config = dict(
    arch='vit',
    dataset='dead-leaves pictures: piles of overlapping shapes',
    embedding_dim=128,
    head_dim=64,
    fused_qkv=False,
    inner_norm=False,
    layers=6,
    residual_init='none',
    lr=0.0015,
    steps=18200,
    epochs=16.1,
    final_lr_fraction=0,
)
Rows from block 2 of a small image embedding model, named by matrix and row number. Rows with one number belong to one neuron. Each number is 128 + 32 x the weight over its row's rms, rounded and kept within 0 to 255. All counts start at 0. Numbers have three digits each.
After each neuron's rows are labels from the 100 images, of 14976, where the neuron reaches its highest value: "responds to" is what is common among them. Only what is clearly more common there than usual is listed. The data: dead-leaves pictures: piles of overlapping shapes. In brackets: how many of the 100.
# fc1: MLP up (model.blocks.2.mlp.fc1.weight, 1536x384), inputs 192-383
# fc2: MLP down (model.blocks.2.mlp.fc2.weight, 384x1536, transposed), outputs 192-383

fc1.91:068081121140138138112126141114173127168178102178126128162149099089145113167074117149048089100127104200136130147137070108118118176111114130161120115200130076133163059100131140079135136152121132185088123076098098170089180107153107165099127149095143156141153126168134080154157172111112083183133097151188129139082102181173178148139166178181166088164096077104148151135161154097101135083067105141161112113121150106135105119133134140148147076089103108150130114129136089147034195092133163151173168096147136130050124194185124143135107139087148129176167163125165100167110106175143136089
fc2.91:083202156160130097200122122151130111128156132085073112143135148131126145114156092124154116139123146046117116110144158146114171178108123129154116116123130147136099135151123126060132123086106163188135108177150106041144166110141204054156122102123132106151114154158131149151110151153172151163034131135117146144217135138131139044133115170125082177136200172141114109152151154118127129132179118120039074141113110117112117133142177161086112140124126086115141141087110060113159094146105124066108126174121068132161139136143072146102183045143122175099184094143062108163121145149174109115
responds to: large pieces (83); grey (37); warm (35)

fc1.164:127152123127151142117194162122172136161123115114130207149184121129213159109202061189089073126149141106154132209133107116133103128066105185123151145146085138196134101142153133131127065102143135130152094146091121124164123154134113115103191030112101124117112112133214147111133136095090079109180116146119145092131107134149154160140149148088105102119159100155142144120135105104080140097177098143146155126140229124110124109120142095106100090145131096162124071115167145158125120143098144088168133167174130124113082150140123107209095117130178056150136161108201067134115091118117147032
fc2.164:085154132140129130087128110154170088124152060153127123157137099157177143098134140156149107168117147085122105170075122073164162168079075130143131164107125056178214130161142093131197124162181150115123098120113110125126145131153098087090133080093133087090112122115119119052134154162110135148154115098087146111120116118167165172131145162062197108123150108167180179129163107156105135112109100119139117102125138152156102082128106113116075109198115108171131135080157112155108074076122150102123165136162145152127144114143111122116146101159139108109161104078205120151054095116127103118
responds to: grey (88)

fc1.702:114110144136142084079179109109137058125151149135163216131217132146158168128103093185098095146146136181104090160166094131101133154104109181132121085122098095125154109120107125087144091127216167179140115138116134099142146119164094191146187122140146106141100062129163139116120134127064101143198124111116128130067110149122133157111140132139155147116111118113127148128125119144140161122138094083188107171112200110143141139146099084104081145136103127116098068151130123108051136130066146153149107133138134142095085177127083150172161167156187101166119192119168088145138134166103111085
fc2.702:100063143122076121106156106115122117143143068122145111135121114143092149147103134139127113143130135148167135119122115156079152179116077172182093161119116102146124167140148206100114114164163107132086111082120077173077160103161039189078157082102154125201144112111132118115144180077099138155131157101133116152146154158168159160179141144120169082153056069121157184109132121128143123108101109137156110100161110186089123102156160159030146070121080152108182143146119116125119208140122113196130178101158164179124149170166093162164078166139124121137115123136110109137121111086169168101
responds to: vivid (99)

fc1.640:140082132135123111098185133120129048129146159159144233127177160132189130157139083151096077150135094178127098179166076153113121141089099189108144077122052132135157097139133145111129054143199177140150116134114143112138123132138116152155207120148125117152103082146200129111100121153065100134180107111090100121060124139117121195099125111136172162138137129119085148090130112161144162105137106089192114168091195174106139160138090042117087139130133125131114062162112151126080124114050155139172108123144124169090069164124116124191166178158192081165130171118169073118157139155094162077
fc2.640:113099162135117110138159107144110089142143081164150106099145125129138112143131095141188109136131119205152076133167154161121157147125071170171110103131111078111135186168115223106173092129122126105087080146151126112124157124147047226130159071132147120221082105088134127119116176112120167145135132106127121158131133159133158202176139136135148119151058097117145190160097149145167158149109135110146114151126115138164157145163092155036139109135056164093206112168084131106147190135114136177115167122124160207154155183134110156189071177123107145101076113177126057152180148074122141120
responds to: vivid (100)

fc1.195:101132127138111092109138130098140109185166127088130152156154087122097163142130090203059154135154101103096116132157085109125160160198183136171127110150108163133084080060119119071142108094166128209105152089104114163121184111165149128109146119087145155127128118164145091149123175101090078156171139131140124123121109106183167095137121147119092125096155142102136102110155122106133098092128080132156103151112170079086102121140106059127100106175179103151104114129128099152104104139103150128127151099151109088099117110160080147141115144148143141196135222102086085153152100180136114118
fc2.195:187133111134115156175099143090126132068059166124161127094129207116135150109135170113157119131128165117184060121132141118117086074090142095101139134126134144131107146189160130171126151072129131091168116195133177071148108143090126107174098112152109116152095129039094178128115102112139142095105157137110164122145111125106057108080180068131135142117120092177101117133038116118127155142149213108104170176131119104128191132121135156115136187131105188117132124092125196119145105137188089126139084174125208114145134136056157118080153085119142127088060106146127158096157148110103122114
responds to: grey (55)

fc1.173:147094114105106145126136177087149051140129135132176125112190121069209126191091111146115073113183092121106055135158096171096122101079112129133184072157101115147129120098156133142104117222123172143116152139103124132112124151121121173136132108119081160209085086127142096161148122103054113091143128166139075083069123157157129200120155102168129108153103095069073132121100128081088179102107129097198162181125124083067141141118129079119048139156126139115148062140165149151115142096110146169196133073165150134105110165101133086141122189110158119142104185137138131105176126138096185054
fc2.173:141154129130120105139149121154129158126138144128098137150115130188098157041178114131109139139101160044106155110089133120160140125135105124115122178073131168151107104092131105138082148063098136140175113152148120113167116129124179058157135104116134078044112175127129143083095098106183130126120114116066151134152144048126116035122114136057075183103196161174159117108136138161126094126216101138089125153101131135116123110077167142154139144154157116156120170041145120148179083103136143065096110194132077099136126113118127103127190027159129127139138120092117149120073111146120091155
responds to: warm (37)

fc1.520:132119101095135136157186145110155110130123101183181193145160133108183153141147106144102081117166160125157029122119076132133116131059087157116138132145051113115080144151159154137136095124167114120132076132066128135147132139132057097127176079110131148171088090113178139125137133094073063123163078148107152091083114182162142171140170112148184097108081068160112146091109106130104172083127119114169141168140166154176110117127121141032134122138093143170106067151165143148115130159106101134167134134179152137072054144127118110179101123121198053150116159151193087118121088109098138095
fc2.520:096210148149094104103125122134145100171180118138109142174119120177132172119177132114120136124123195057084161117092129118159162168111139105163125139112139083158124114060112111102117169133095147187140153095138067125124159123144144036119120066106150110065140142150126103099131168116135135141147135113115152128107136112159168079109072161082089161104198182159160140135164124134122092122166050128128114126111127148098104115096160126112055100161140090142119125086152109147124081056126146067107130131132091082104141098172105113103234098171123113134188146102153176159009100183141101136
responds to: large pieces (73); grey (54)

fc1.411:070090122139126124128139131122163127176177097168127126155143084081136112160086108149055095092120116205137124140134071118113130176104116129173123114200137080127152064090129142070135138158122146185082131070094100164084178121156117155085125159092147157139152126175133076165159183112112090178130108153194136131092108188170186142149150172175157085158089072089152134132168150102113136098068089145150118116138141099120098113128135131159148079087117098146128116126137090141036182097128160157171185100159124116064121184188116151125115147091142136171167173110149101166108098172145134092
fc2.411:079226162173131106193119125153132102147157133097072112144130158132122145120147100120161105144112144048114117109153161144109178176130115118150114114120128139133104126156108126061133128092101168194118108166164101047137171117147200052150129109136139115157110160156133147147109159160166156169037132137119148149196148137125142052148129165120084174137195167137114103152154163117127137138191111112049067136107121118123119151159178156085104139112126091110137135102113069122164083140096114058107135178122074134162152137153064160101177050145116176098198104144066103168116142162167117108
responds to: large pieces (78); warm (38); grey (37)

fc1.117:084155165159112063128143094115111078174182107104120140178152110161152127134089111158127142188134103099090099129148102158133163188119148147170102066084122138159133118076100120038113116144196183195134145127151134098134191079187141155131149124145157109177115113136149111070087186143087126169158118092074091146098116113128169147148147161090136181118135126081160130118164089181164141138164070112149069176103124087086109151171133086128072123199151094123099125114103104108139132120085180155119118121123104124121137113177046174143126129166137133152155156124123111176142126149136123121
fc2.117:163158115109106138152109126110124133067069154127143125105112189133134176106151153120184131133134173088129093132107177129142076086095092121076118127112140125133126156170177117196170138068126115093163061200156152078147091126087118104164113114161131117115055143058077192121115089115144159109113145120103177124144099129091073085102157107126116153116119125210119116155060153130157150140160186126094156163138117102141168119100127187094093190123107161118141137091118184113158095112201074107120092175113162129172149121074178138090149078129110162075085109131112176080123148095092099130
responds to: vivid (88)

fc1.494:140093087110156150131187166105170107146123114130139216139186108090188138156131078167106101117168147156169091171127081130141106135037090162118186133159073114156130092130162119141111083140152130112120111127072116153107124163098119130114182118105085145146124110144185150129144146097064097104166098162126143081092107122144138199142172123141196088117120059140101135091134114107089153076118112123205163152166226119127135111107106084092143109126115119155107096126168173161118124156115111126201151125182131140096058152124150085188092173112205059154125170117184080118144093107080122070
fc2.494:147126158214064154136144162150150084160122150159157131114149110101113145134171117151136064149071134110090180155142120161056162104113054146173140153151114067114174118110107122120144095137136197134140120086114070157126182160164119076131151137112091099055124095130132099195152150096116148128140199140216134108083101115150139139112099086131138094166146123130100157157139129056105123139093101103143156049070134145157147127132125116104115076093081159123153113090147147135078138061126138097167131136144127091113129186133092113150145101160143100115155130126151105177043116194140075066
responds to: grey (93)

fc1.245:082072123135132130107123128116165125174161105179129125147137098098146106166079106140056096089126106195131129148142074114098122172102112125165128105208127077132158057104132137084139126150126140184083123067082099177086180122156110178107128143106146162145157129163124082161162178110095096187132094147189130138091093177176183139144154172172158071161097073101151137136169149095116144086078094141159117108121146099133095128142131132144147082086111105149117111126138090141042179097131167152173164106157138126059115190176124144132091153099146129175157166110160104167114103175144132092
fc2.245:079212156160123097205119134145123106137161139083072104130125138141122146124158092126154108139122137049109109111149159150120161183123117117146118124112115141130092136155114122065135131081097168195132108177157096053142171116143203050143125101122137108148110155159139146151106154151174141166044128129115156140213145138125139039140128170121076183135196163148122100143156154109127126138181116114043084138118130122113121144154192161081111143115121089111144141084116072126164096141099111057115133170116057129164142129147075147093186044143126163104188097142063095163109128153170117111
responds to: large pieces (79); grey (49)

fc1.706:121105144130132105087196118116137071136165155143141238127211137146167160129119068172090109154132114168107086183160064131114127152094116191121122083108046126151162089099116136108126062130185166157138148138134145102139119117150134124144204110146144097149099067145160144097096118142076107138186117104113113128074123141113105166108124116092161144101132134091115141087147113163134168118148111093190110164098231135123145149127107064130085144133142121136103093142131147136066113130074153128146120142128135132080084154129102134189165174140202080162121185104156075137138148155097137095
fc2.706:091088137129125101152155117139092099109140109114137130099126127130117081141112095132175128134107120187162139135170142143074123137143103180161093121125108072127152191162108202113163095138149126117112086123156131133105153102143052220106146115136132138194135097097109167123124144134097159135142166124152143171161126157142119196165155127135179097174046086122160176167152122143172143178108156096131118096148129164164153145153093151073170124136066155068198136151081135099108208188104135204104169127119174202164157178141111151164074175126081151085110120180113083126135161080134137104
responds to: vivid (100)

fc1.107:068112120140125128138127128118169144179181103163116122158125091092148125150078109143063089093121109197133115148126070108121134191116140122174133120199135077138153066086143134066149142164126134195080134068094103160088173112153124138090134145097154154143170138174128090166164186125112078179122092149193134135101109173177181135154167180166140076141104079086157111131168141089107140081064089151148116115127149094102088112131133141163136072091119098157129120127150096146057175100130172145162173111153127113063122173184110155118111148089156132168163165120145100163134095172144139101
fc2.107:066211173164128100181113113153122096129167135096072097144129149128123125134159095120160120147128142058104111109157164151119190181139115120154109110118131135117100145161101142058128136099112174197125104166158099062143180105160182072145127114132137116158103145165129133139115162170168150177039133126127131155196150147123149073132124167138077170146181164127126098155155175121142130148172119114056064126103102107118121152160174152090097137115122088096144124098103063108143101126098133062111144155112068140162154139149067164105178062152123183096192104146074108164114148167173123110
responds to: large pieces (73); grey (43)

fc1.633:109129149154109105116175121103124058174160152112111159146195123149162179121148087173122117172132115112107125183202110136111151152103119150143118074090096158180134095098106144089127101145163214177134107158128136105163161122148127157158176087140130097151071077156134147106081150126099154143200147111087118133117124119111138134110138145079132163118173139088132131146150128148139148139186080070187109171113170110124143158161091055107076147147125093114129114121114125116112098128096157117133114138125120135109108145131082130174127153172151126137149168131127089152166156169127146081
fc2.633:102136121146112137160134132153139133166147043163103116152118084108152109158162129134144103103169160115119153139094122172131162150131060121188128169149164109128111146140125158118133150106100148112085077123124043152119178125125100135068120088076121175121107133122119119193159187093140134122145122137171147121152150155190184144196102182133089079163111117152131153132163130083125115119116081161122137098188102155127093070102142125052136054122134107129175138127154096155145160138145122107102207116155119153114147153181110110135091100103100121140146108132129121162104103116166119126
responds to: vivid (92)

fc1.421:122184129129154126085103146128162067150127194122137179124137137109159175151180112157047152102171136101084166220178097091103146096187159111119135066173140108159130138087113145131165136158087125146134142123094114087154131148146134106162111108118098122100130095134149136165098094160113073153202138142187136126104109163143116150099090136176089148102168189101101101140139146088088144098150120102142114135097173102144157181130107068128067128091128125143100064167127100134062106139087125105143119120120118132108102140122127115121082170160159110146126178134119133160116116183107103101
fc2.421:166109091067162140182133150102125158091095121143163143096153170123129150077125150126158137148155149164171066107111133093167084113117111130093159144092094166126077146175188194171089124127153089092168088171126161109153072139089094134154146142149111123218097113098119181096119097085152122084121105129053127101166166121124093131115168083127132130085104072172107148091061148143134186107173172119106172189155152135110147115100179184082171156161109165128112110112153171138184120174160078161143105176167162124155111118100166107130123102125151112097084132163099129086162145045093188144
responds to: large pieces (94); warm (36)